Weights of a small image classifier: batches of 128.
Rows from block 3 of a small image classifier, named by matrix and row number. Rows with one number belong to one neuron. Each number is 500 + 25 x the weight over its row's rms, rounded and kept within 0 to 999. All counts start at 0. Numbers have three digits each.
After each neuron's rows are labels from the 100 images, of 14976, where the neuron reaches its highest value: "responds to" is what is common among them; "patch colour" is the nearest of a few named colours to the mean colour under the peak. Only what is clearly more common there than usual is listed. The data: numbers of one to four digits printed on busy colour backdrops. In brackets: how many of the 100.
# fc1: MLP up (model.blocks.3.mlp.fc1.weight, 576x192), inputs 0-63
# fc2: MLP down (model.blocks.3.mlp.fc2.weight, 192x576, transposed), outputs 0-63

fc1.459:500484509477512526505469509539487489468500493506508486481498511487534502462534447488500495482464469511484491492485524513505507487503516513535523508475534467524470531501548502511518477508458493
fc2.459:530474474505474537467484477519457502511471500465519499512508465473463525515515483468482520522560497518494521485519454495477476516499512481500490520475503513458527426504508497487516517518499514
responds to: yellow ink (57)
patch colour: brown (53)

fc1.571:474497511565487475496475476468530510530483495510469472515494497494529522510497528536533507508529475522510507475530475489508471456497482525505470491533444492493505486476466509490464549476454451
fc2.571:537499497504505489513490495483504492507494494519540508517478489494487496498492522489491500531441503515490501521513562513477533527516473461494515522461506490546427522510480501480515508462530490
responds to: red ink (100); bold (84)
patch colour: pink (63)

fc1.189:524485520509493448517448491514449525461525476489486512490479496481551467497491497499530488528481454494495477519481527545463571490507491508502492514507475504494475482469467441505507505485487507
fc2.189:524493478502529464465499465513456507488454508496501475543514482511550504521520472507521494507499491505473459485503457531507533546521487520476503544480514494498452475515522485475493508492517478
responds to: yellow ink (96)
patch colour: brown (59)

fc1.360:493495494512511518505527486485541485495494540521520504461525493507468508516500497499461501469489542486500540474442472469567472506507498499497520470501504475493531534498520532466522485534506499
fc2.360:503479489488463487518492525500500509494523499453514515530501513474581454501479504497550512515510495531478511508547534507472551528516498494474488501475470506522458490524483541548497471458497498
responds to: grey ink (49); blue ink (31)
patch colour: brown (55)

fc1.222:441459475525526478591486484494494516475531496512503521454512521461460521487500487476501503526508461507522519526436484479537512487517483522495524471494503465480519474504531507488498472518496509
fc2.222:455477456484509529501499508503449481502530530531509512484531505489512529505524498504494542562472484505522493509501469459530503482531505522487511504517493474508558472510501499462511506473486479
responds to: on a plate (99); white ink (50); grey ink (40)
patch colour: brown (66)

fc1.446:541494477515502459503527506523534479501511504491458454498481453466513482518510486512476496530512512474483484557506492480573478526482512513497491471502544519476491473530497471493505490521553513
fc2.446:473502506510502567525515478479512492482519476496496534485509507543479535496500509502541510482526495536509524494492471482485506472500480465481508480468487488494525482510523529526515502515488497
responds to: bold (75); green ink (61); teal ink (39)
patch colour: green (86)

fc1.339:475511495515530507535509483537500511488466483478491449508474511506503495511479545452559521479502463508471510527483481524493525504496480535476506446488504545539455481459505462507502480544486471
fc2.339:517519518517477525513486504522491484499510483441525493519523559436507495511466470518503537452553491501489496529498490488458448538518519460472483551490481503539508493492493513521495513505500497
responds to: length: four (74); white ink (26)
patch colour: black (34)

fc1.371:462519495544481463460507490521549505497523503499537489505481494494482508512512505506470503493511490547450458478539485472522498484479455579529515514517531483484503518476483473511468554466473489
fc2.371:534462511495476555529498497531460485487504482526482481429503475512506490501468481483502490555483495514482557475493490496492496490512518531479495470483572528501481517497502540472496486519507495
responds to: green ink (87)
patch colour: brown (60)

fc1.399:501493557536495551517506469512501468473513459498465561470538499515453513463497434560524520514503485478501493484516471494518493512527459501503494544461516499511507526488500535486514478492480502
fc2.399:522468471500486505503516512483509498504539424493526539508555490507493480499500506476455555515513484472508472491540492505509463461504487495499496517507500474450451479502485527555494529489500486
responds to: pink ink (39)
patch colour: brown (66)

fc1.443:525515467522520482520542523545503523505534493553477479468477481492477456501511478464458493542498461481487487542502507515526511482487484532496515480563520514486442499526461484518502507481506530
fc2.443:517490503497484523499496523456536500474529486446515480506506515536473550513512500499508495476522516505525526494483509454500492530519494454511506550497500458506521467483516491484511479509478529
responds to: white ink (95); on a plate (77)
patch colour: pink (51)

fc1.218:439501513517517437520494460468505537498509512488470514501493504472520530487498499502534500473492484465516512497521492548513515434481463520518523505571510496501485501497470489530497499537519504
fc2.218:496526515507527483501478473473513479504480517520502506553495528517525457496522473482527517491479509480472457512497543513461529546519499468480461518507514479524465518491547478516465475446497515
responds to: yellow ink (57); orange ink (33)
patch colour: brown (83)

fc1.557:496490568544494496517489477469483498499512497478473573506521515518481493428523452546505520502526527514496498479471495514500494509502443489470490531512513489508498499526504536503531500477511488
fc2.557:517466515497493509566508494434533494519535505480492514490500464512471470491504496483472546486514486502505492491496470463505476493496455495503503499511502498503486485480470518542490483485515485
responds to: grey ink (55); white ink (27)
patch colour: brown (63)

fc1.434:512497527522523524519505492491466498495531455496466564497524531486484528499495454510510546491519475483488491498500495512498506418504474522499489552480489480489478536546454539495511454498499476
fc2.434:509528485522527528507483462483513484513494505535473502508538467524509500479534494509478494518524473541481481519530486484463509510480462476518489498480521451513531483544484534484553546472479504
responds to: pink ink (34)
patch colour: brown (66)

fc1.268:453476545471505543517508465464480513485465479477461504484550518504522513483502495503521536457514522469527505471477493502478499499511501480503507520490478466523514445511512531491534469498475450
fc2.268:514491501527512533497521467544515503524543466551521488496520476506517510519484489497519513529530472540509465510550484508500501506511461476508522503474532473489489498497442503493519504487500521
responds to: on a plate (100); red ink (44); brown ink (26)
patch colour: grey (75)

fc1.88:520500526517503499476494520510533488500523517485517507521459466473510486514514491489491512503504464516498493586549484469540469516497476532466480492518530524495510491495465482496449524504545497
fc2.88:485446484503501523534502510493518502485516462524487492460525484568498515504472502519539522521491508518489501494513461520487540529498505481488484483501545506500505487495514525531512502496486514
responds to: teal ink (97)
patch colour: grey (54)

fc1.420:494486501478510510531473501485508523507487532506512510530482469484531497481470522433500502498521500549515467567511523517487537494418535491516511500471495529519497485494510494475454521518481503
fc2.420:497501460496493496495487494540493486510508549501501503505472499450506478526509509512502375518495484512494510511519523536492479503512530480490512478495498512501517517502522481487497486494504498
responds to: length: four (54); black ink (30)
patch colour: pink (44); white (27)

fc1.498:498498522496503524493514500489493491525464500493463440496536512511529519482541534517538517517496473534492524501453506499495530516543451509448497483511520539553481514502521484474554465522470439
fc2.498:516484530558467507541491495438504478506531468484472490494537479477483511490494509517494520467496512525497491489488507474497488504514452488490504526512517506519487507512496508509523477487486462
responds to: length: four (54); white ink (43); grey ink (28)
patch colour: brown (64)

fc1.213:510508493466542495525543467512465465500483515453502506492490456516489538502538522460499506529515490504521490509490473528478505482517481525500520513464554496496494442505464505477476482530519496
fc2.213:514533525473486504469507516499452493466500466560505501435509573495506496483470499535512506466500499502467532499509506461522564494532456478481494512500482484506492506517497513514518506486462525
responds to: bold (76); blue ink (52); teal ink (48)
patch colour: grey (52)

fc1.407:510511490463506463505488510513521485542517518544471480471526502516455491495540539477459524492495518540500489502521469458553489477519472509504561477501500489507513522532513495494501518500462525
fc2.407:519492460500526497511492477466500488546499515459533515517513426483517487490506453498498510504468496485475511475499515567420513554503544454484460506509459485503524481488493483517518486502527528
responds to: green ink (97)
patch colour: green (90)

fc1.352:503497484472538473525504502484488494505452495496515478501512497464484464550554537494515488491513494468526477537512466487545508495517498559547511488543506491511457522507504481488515503505513478
fc2.352:517476495500516518480517510537466527504501496555537509474479506509521492481484484526483513526510517485479503512523529498520512484466543510459482532480496506452496486499550512505479498559462553
responds to: yellow ink (47); green ink (38)
patch colour: brown (51)

fc1.296:482498513467526514506485513480493483516422498487513523474541534524463498520515480512519533460528540507513506466462470476503545557508516467515516543483480544514501526530510480473531481521496512
fc2.296:508495502524491522534493492516473538499553481495480482490511453472555496505481475505482462532511477535494502508553510518511496468495492526496489447521510453485500500527462519510514503490505479
responds to: red ink (87); on a plate (68)
patch colour: pink (48)

fc1.389:512525481512519529468516512536512484496479428495487503532518499518493514565510480564515505497476496455499521500541491519498494496559498481563508537503484494476512503511506532507549507507536484
fc2.389:484498482482540507501494501500466502490472481511497522510570519488495500504527502504497475541509503447490480500497454479526487503518456526483489530500499471438508479493492491533505505494486498
responds to: length: four (55); grey ink (48); pink ink (25)
patch colour: brown (64)

fc1.93:503481481484478525489549513527519508503531487491579527541470528482492513496522497457464497516475496532482478490535528475510501498493506543488520507458518477501478539450508473492475503526482491
fc2.93:477530518485531475515516511472491508486493533503495459458483508487552471506445501481565488474454506470489514495471474544461528497520517526512500458575490531503505525491485498510503522469505488
responds to: teal ink (82)
patch colour: grey (60); green (32)

fc1.210:541445482457502515526480491484486501464543523588470526454528471546476480527511498495472496505493502487512456511507500504537502489487494509515485505530462521528463472508522511491517480495488493
fc2.210:524512502532502501508493488513525493527538485484516484460501487483508498489466497514500517523480518536498532489490523452464478567480505478480475483512525515482529472483505491485508494450516514
responds to: white ink (94); on a plate (80)
patch colour: pink (39)

fc1.48:473519509481513505499514496539521491490503506457525471499500515444511549487532501469501535579516484530503496508518476481524453516517479531478520466469550498478508492511496477488484495528497516
fc2.48:520458506487493517431524471486443502468506516539503508456524466514487479501527498522519503430487479498493518497510478514479520543506506492493529527520457514500492487508537560487498511511507515
responds to: bold (87); black ink (79)
patch colour: brown (62)

fc1.525:523525499480455523463490498505522448505488510510551510524504508496520531510483552514485523487470482520516524476524479444510477484509507484511484518454476496534504532483516502533469515464537495
fc2.525:496471500507580479534507488519517508501463497508499484493481504523447511510501510480511502540492512483497478493477523547491521505496515492487505470551529474461477500496479452537513496573513523
responds to: bold (75); black ink (49)
patch colour: pink (51); white (39)

fc1.0:479515491516530521507517480499436512502522453541515569494494528503490517510479489492537524488475446470511498490494500543450526496506487490477500524516524510525478541497458491501510476498522469
fc2.0:515483507497491499482505509508545476506491530442507508473512475484486476507533503457474536489548512506532524516496498449529426531483525485506514490457484500478528505508500523484493504515506535
responds to: on a plate (100); white ink (45)
patch colour: grey (52)

fc1.137:502533526477512502509467476499446498484503534485534564491518497478492505457523479470509534512496496526529456494499475543496502488463467491547532547466476518534497528513487495487505505513547508
fc2.137:531450495497506494517475498480497474469518489511470505465489462509496525489513492492515478511475506502502506534479493500508480517498497518525465474519501470463498463495493521514507461508516506
responds to: brown ink (35)
patch colour: pink (47)

fc1.380:504492502447516520506462525502501489514464504483488510508499538529501484457534431501493503477486457503509464519541484524492529496506503504536497527497501500533506480513532503486506463507474494
fc2.380:477548480531482506489495530539481492488513496463518525545509493492494574503523504509505502523579494512487498518490527467526473494494492446504479518451503463486512466479502509532494472511515492
responds to: brown ink (80)
patch colour: grey (83)

fc1.387:483482509499499508535497489486518497468444508410513504518523501454525444499473509486511514507484492485518536509523508517473508454509498530521489455548456524511510513448512476531500468516509496
fc2.387:530516487506474492532489494505527492501562493511509509491500498528497515495527506466463535494502490532512494493491513485432479538504500446497499551515493483489549462507520519486506512456533492
responds to: black ink (95); bold (85)
patch colour: black (87)

fc1.266:477508475459532506532533461489505495488456516500475473473490486499515505476496574455543520477515485490489510509499486530488523502494490517486514473521521537531465507481480496484517462529486485
fc2.266:507503521535478527519516507508484498467513492477485522490531547468508479493478491517515502468530503458525483492501525475481464539502491471501483536490512488531505523496480538516525468495495518
responds to: length: four (61); white ink (50); grey ink (33)
patch colour: brown (68)

fc1.82:489509562532509570482537478520474479489520444474456558484523498521447536463475438549504530497503475487510496478514462506494505515513459486486494556478512513499509494505470518483482486504512515
fc2.82:522466495522448514494513494490508490491534456530501518485555490518509476511493501494472565506490489474506503469518495498526457466500520493509503504495513479442448513519509530551478523492501475
responds to: teal ink (52)
patch colour: brown (51); black (36)

fc1.427:482499473500535487540505470502481521490492498453500528499511491447511560494517480492555513505499480525526490505486459489530511453502477528511537474500512452475506470499470487503503491581505501
fc2.427:478511496498528509560498501472533501509496489458506533511515469449495474517531495482547516505505514517504511518497470507503550449512483521504516459491473503501510494487477528523518485525482518
responds to: white ink (100); bold (77)
patch colour: black (55)

fc1.231:482488518476516506523524468460465539485505532484497494486494516525509496522565522474485557485501509497556463534499440472513527529504455488479516506460492498499512429541530490509506489523487458
fc2.231:500510478586512474504500520554535486566495449511543469496487518502531499525496494490515501526546456526469485518519519500475470497525511514488505445499505483483474521511500463537480490485508544
responds to: red ink (97)
patch colour: pink (49)

fc1.321:483485501458510484516557505486498490506487487449491468526495514477522480512509509486480517504492518446505516540514515491509504500518507529484487488498503524501495506497508499483501436556524510
fc2.321:497511497519462499463512506497512514474495485551509531484522498500479511495513508518523505473493483555504467467498476487463483507490467475503482511490456487495490512518500509528489475465502495
responds to: green ink (96)
patch colour: grey (81)

fc1.342:517501516447516494484468504508508501511480487499444488499499508505500488479532463510470494489492506495512456513510483517549490495495507479536486510503487485532494496533522494512515483512504500
fc2.342:453504479510509521524503520475498509497510513487497509522504526512468548528535520500484504515590504510505518521471513457528474487491498475516480498466518471479528506506532504512508476528485500
responds to: green ink (90)
patch colour: grey (93)

fc1.262:472520508462510547520456523508476509492482468538547526462479529543487518503487484492506503483493522482515516490505510502496507476492505514495498498465473509484508481459512490502475501518463493
fc2.262:502509489528519476481489516477526504529514500436491519550510462489474520492518510513454480510526521498506457509499501513543458462475462469492487513511482485487518506483481475512530497519499481
responds to: red ink (69); pink ink (27)
patch colour: grey (54)

fc1.559:482483518468471499468515484480484469457498544492548534521506459508512505497489530519479546466456533479535523468510495482498476480499473491513524499501477514535507513445525537503506482533499509
fc2.559:506507508524504512550500527566493510515498476486506509503499538490481535489512515496502487556550489543495485480485519440530478481510505481493503510463517479477490488496521468506494510540491511
responds to: purple ink (78); bold (73); length: two (53)
patch colour: grey (63)

fc1.343:517480489467456498474526461471523492488491526508502504503525464483518514497496519516479515445466516494535529475521490493537500425484461491516515496514485496594480552489485509504501501460525523
fc2.343:501518513497499494554483527526460511483493521484458504503477505485531493493499517525507552550556487502483496478508523547456510528542525461478462535490518517453522517501538504486493484532494462
responds to: length: one (69); black ink (37); blue ink (30); ink: purple (26)
patch colour: pink (59)

fc1.61:515433499494519477528452505460495461495522526470487516505519448507473440470524490520507538476471497451506454508500491505540482461484490512541506531536473498498505442507511514528518495521531494
fc2.61:476541494514476506509466499486474504532490515458505461515506474526517527529493519520471557473519521511500480509477545507464528467520546477523460529519487498509506474518478527510487461473508483
responds to: on a plate (84); black ink (66)
patch colour: grey (69)

fc1.97:482511459484493495524515492478533511530485471500443490529503529507481485481507487476486503524475511464508499543534458522515501460508485556495493482528504502505482500516461513517504445555539511
fc2.97:516454517510460495522507486512476494505530487533488489471490466505518514487484521489473509542451515502522535497494505514470543500460489453497532530444523505550477505511515471474484516475491469
responds to: purple ink (42); blue ink (41)
patch colour: pink (46)

fc1.81:517484489436526445508437474468518504493515502497473495481477499465449495518504532451531537489510493470539482535495471519502482507489461507496521483517501480556486506484489458509546499501527477
fc2.81:501486488449536510475534486530485494474485527498565511484510501505487528514510476485521521477528480454518512502501489455567447494513544541497532504499526477499551492481531503519479515524478472
responds to: red ink (78); on a plate (65)
patch colour: grey (57)

fc1.84:478475499523498485501519487460501544499504474507518532520475497474525531503487485495509494515478514444536473514497508511511520489479499527480495507508515495503443467444467473514501500541536486
fc2.84:493544514497534491509506463452511522524480559502468513505504516497540432494518482486538519432459476492485509478468533517461539526491494476517529456565453516505506514487464499501449514486503489
responds to: yellow ink (53); green ink (32)
patch colour: brown (80)

fc1.482:479513514492475506504451502489515522509502482513541488494487514468515524492479509468520483488499481524506532476502484450558472437509477522508486466466488480504457528508452488542462531480519504
fc2.482:467523523497474491483481490523473504505498524509499543534513533498447522495500512503512468482543534510517489498545514461549503485510465495496486523456442500518469539498514537517481498477511499
responds to: pink ink (90)
patch colour: brown (57); black (42)

fc1.551:496485532469518480512436506494518505502518501492485516484478517461486489530515507509516550485506484475520511534501478522509453521483469513505518470507489506551514501464507482492520490517501502
fc2.551:501471470509519533487486534483466520492514501497484506510500521514462535514498488479479461533501507459512505514492473503551438503499506527502529517472553478517557525477538464489467478515517490
responds to: red ink (100); on a plate (77)
patch colour: grey (72)

fc1.185:490500462477541517499499476491502528487475451496463525509500529505485518485489489503523515496481508439502492518487483536518501501508499514497495478515515495550447460519514527553507436521552498
fc2.185:512514508512467523510508523541502468487557496537511484455517496504490510503490505456505502510501475530513556487499506484458479535483513472523513483469543511468538510513539523499494518480482491
responds to: purple ink (54); blue ink (36)
patch colour: pink (52)

fc1.529:496514535493520460498477522505528510508482533475475498490497520500451478498543466495488505493501478545475460504503490478516505513493476531536541509513513516517507510527514451488528525477488507
fc2.529:536458494486480565508494484514474479474523503533501524470520466487490535504500479500458503542498505493511544481478489477492440513517545493501484489484481489480511502512502547477497480555481510
responds to: green ink (100)
patch colour: grey (80)

fc1.299:482498492467521524533517519527461508547484472494437519521500547510462505478470510494510514503487490517507533494528506541467495441512490476514510499479473482547512512523506525531526489504487513
fc2.299:506476511517493481480471510480530493489526490503525460474486473521523489518493496516494499520492506515485477511471500463510501522525517544486530505532540491494488547474478460503505512504482511
responds to: purple ink (83)
patch colour: pink (40); white (27)

fc1.500:513491489483480464508490508468482493544489488484516491533497508505541512509493533505501517524510496451515477534523491486492530471486505527496452520526487529481503420458486476497497479528519484
fc2.500:469549489519537492510497535520512497490470511520517522495497507481478500515531479485571486491523513495491525502469509525483529511519457501482497469506493486528444547508472508507493503451507499
responds to: green ink (90)
patch colour: grey (58)

fc1.489:530505480480480520519468500504502487512519470606535514440525512558471472532470505491489507513505519499512469502497501454519490484507521525491477521491460496479496495513481486501471515493518496
fc2.489:542551522500510473489477491489518505499536526450500509515509454451528470494533501503462515478491508503499506494514534501450476536516496468499514501532465517479581479499517519452502494516503499
responds to: bold (82); white ink (72); pink ink (28)
patch colour: pink (53); white (35)

fc1.20:488501468465500499509487513487488500528475485487470501516478533500515516482497482490512490498515462486534482534552464510508523462510493534512472499516460513517477473490503469510491482525528500
fc2.20:491510504488495510511509534501497518504501502497507521556533511510472496463538521523517513475549512515513497511488509453521506538481473433513506527470469465528510498508506526533502475460520505
responds to: yellow ink (89)
patch colour: brown (74)

fc1.471:477511507487500511495478508489497484502498521470517476483483530472501475505517500491484511497517549485518517481500475481513431527505498500514512445537476468485541503493505464489496520512492491
fc2.471:493465467522445513470491477528513495506508521524506490478504509519491481510514491460494516484521489496509529494490490519468452574526473435527466506451527545548501484531519499482496507454508514
responds to: black ink (67); length: one (61); brown ink (25)
patch colour: black (47)

fc1.258:549488515478481526543493495488537473502498519518500473466509503492496431498501516491545502514545503519488548509510492469548466533502483525502491428507509508504520535494521547477508484512485511
fc2.258:495461472496497495472513499563467493499473485523518525489544441485497570519521487508497502518506475483502483482542437491523473519473511528501535509489513496518471500512549499460474506531504491
responds to: purple ink (70); pink ink (26)
patch colour: grey (53)

fc1.433:482512450478513499467514506547482483487488464489532487526487488505484520588518521519530515516482490445503522516514481531516528509556495479530519528494513517487514505499521501506529483525512493
fc2.433:473514507480531509522507515509481516491465508514515484486536538496500510493519496531503473534522509481494475507478455458515480513506460545496483486509488447482493475487505496526511513462492500
responds to: length: four (63); red ink (29); brown ink (25)
patch colour: pink (42); white (39)

fc1.40:496446482507513513501483492478509531514487501496478506512499486501529519502522457498513499514500457504534506506563471528509487469485483515503485489507462494509489450470509511485493512522499470
fc2.40:543473482513477515534479525468529498471520488491478503475510476526467528510498524496506496538507498531504497538502528458501497547522470465484489515434499479543479490496504540492510530447525500
responds to: bold (76); brown ink (58); red ink (40)
patch colour: grey (54); pink (45)

fc1.251:524458515476474498475500492463524514471482548479524525538521446508503496505493502535474570471461531474511490495529488534489501480485471493519530518517465519560506498458519508481520485535517504
fc2.251:518517507531487511547495495537469495495495472500488527497519504476480548487532502492500457546533499538499519501480514444539497449503501525501487526466515472464474489505497518494505495536505495
responds to: black ink (78)
patch colour: grey (65)

fc1.545:462536465508534517562483509510489532521482436555533535445506560504484492482508452457529492534511467501479518496483505503490521536508504529508497496468522452473467496517507485485484518498501509
fc2.545:510470500488461510445499514485513492478517519425486544558548436501491536496529494485455524458531498500487507500522490470523471470486491462501510533488479512507548500510480541517511513533513492
responds to: pink ink (67); white ink (30); first digit: 7 (25)
patch colour: grey (66)

fc1.21:497477548473528523489497492508472468505477509446502495480481483442531442524498520489496532503472514510560512498481495518494468489535492477510527457518423483484528489505493458524493521504546490
fc2.21:485531501500454494484470518460558488509496506549523488503520557553482480467548527485468510515532500503506492518527454514477530539492456447469471524501536506538493497538483481496525504493522461
responds to: bold (79); blue ink (53); length: one (52); black ink (34)
patch colour: blue (51)

fc1.257:524516469471500543493520479527479476491504492483465446496491509487496489507522525480533538516532463497507506552504463492519498527537478481480504461497480544499526470550517530524548479503503468
fc2.257:473537524488499498432513481492495507522449522537510473501515494544486539507524496484515496483455498485487494460511460457469524514534473510499504526522486533525477529490500459488481473479532485
responds to: purple ink (71); on a plate (65)
patch colour: grey (61)

fc1.455:499480508484497490495474505495501482481512534450530502501463502434532514510519527491525522510515534497541506501513471489519449513518513493507496433484491472490545512497506475495485538480519508
fc2.455:502486498491487491456518497514508516509523502556497496473511553533474460491498487481453499504520493496496485527502485511508465578507478470510509537472529491540505488537541468460508496483509498
responds to: black ink (95)
patch colour: brown (58)

fc1.412:490507523539497430501511511481520510522465518484523490524466515501472496547488558498496515497546518517521514497505493442496537513500481518481489518494471543452513477446506444487495530521502516
fc2.412:492521515494532529502494495472469483473539512525504486493498526494560490493471490484528484475439510462496501505471518559462500503515530505490503478554489488507497524501492517511495520480501493
responds to: brown ink (70); length: one (50)
patch colour: grey (89)

fc1.226:469516475512556503521509493531498494511457502498475461485483488494507514508482561457533543481498456505498515521490471525512533500507498530471515442486489538520474487444515456495521482540484486
fc2.226:501489500494511520506494525486475483503537476431531522492527547448510516515470490515510572452574472486510469508476483472471479512529511482503504541490495502520519481499496527516526504518535499
responds to: length: four (60); black ink (32); purple ink (30)
patch colour: pink (52); white (26)

fc1.157:549500512552492441465507476546564493513537488497446429503498468438515487483490530536485492522519490507455475464480509510526451483495516502547502475518501459491484504514503488516512519489496497
fc2.157:510517484488516552539490472468471496498504525474502540488493508485480484509520512499466510498525506523488508505477517469477489484492521515520504512489466546465556501492491516444502474561505494
responds to: teal ink (92)
patch colour: green (80)

fc1.527:480465472493523534501492506562524510508477458512535481501512514500466486515508482499470558559474505493462483508499494509517437485487535577506513507480493488497511491459543466521487483538493489
fc2.527:467502492496548434503515483478476494501455542522525482522474517494510499510487491509592452470509504459492519475476499527521540478494480524519485486506510524519461558507441470504537499480516519
responds to: black ink (49); blue ink (26)
patch colour: pink (51); white (34)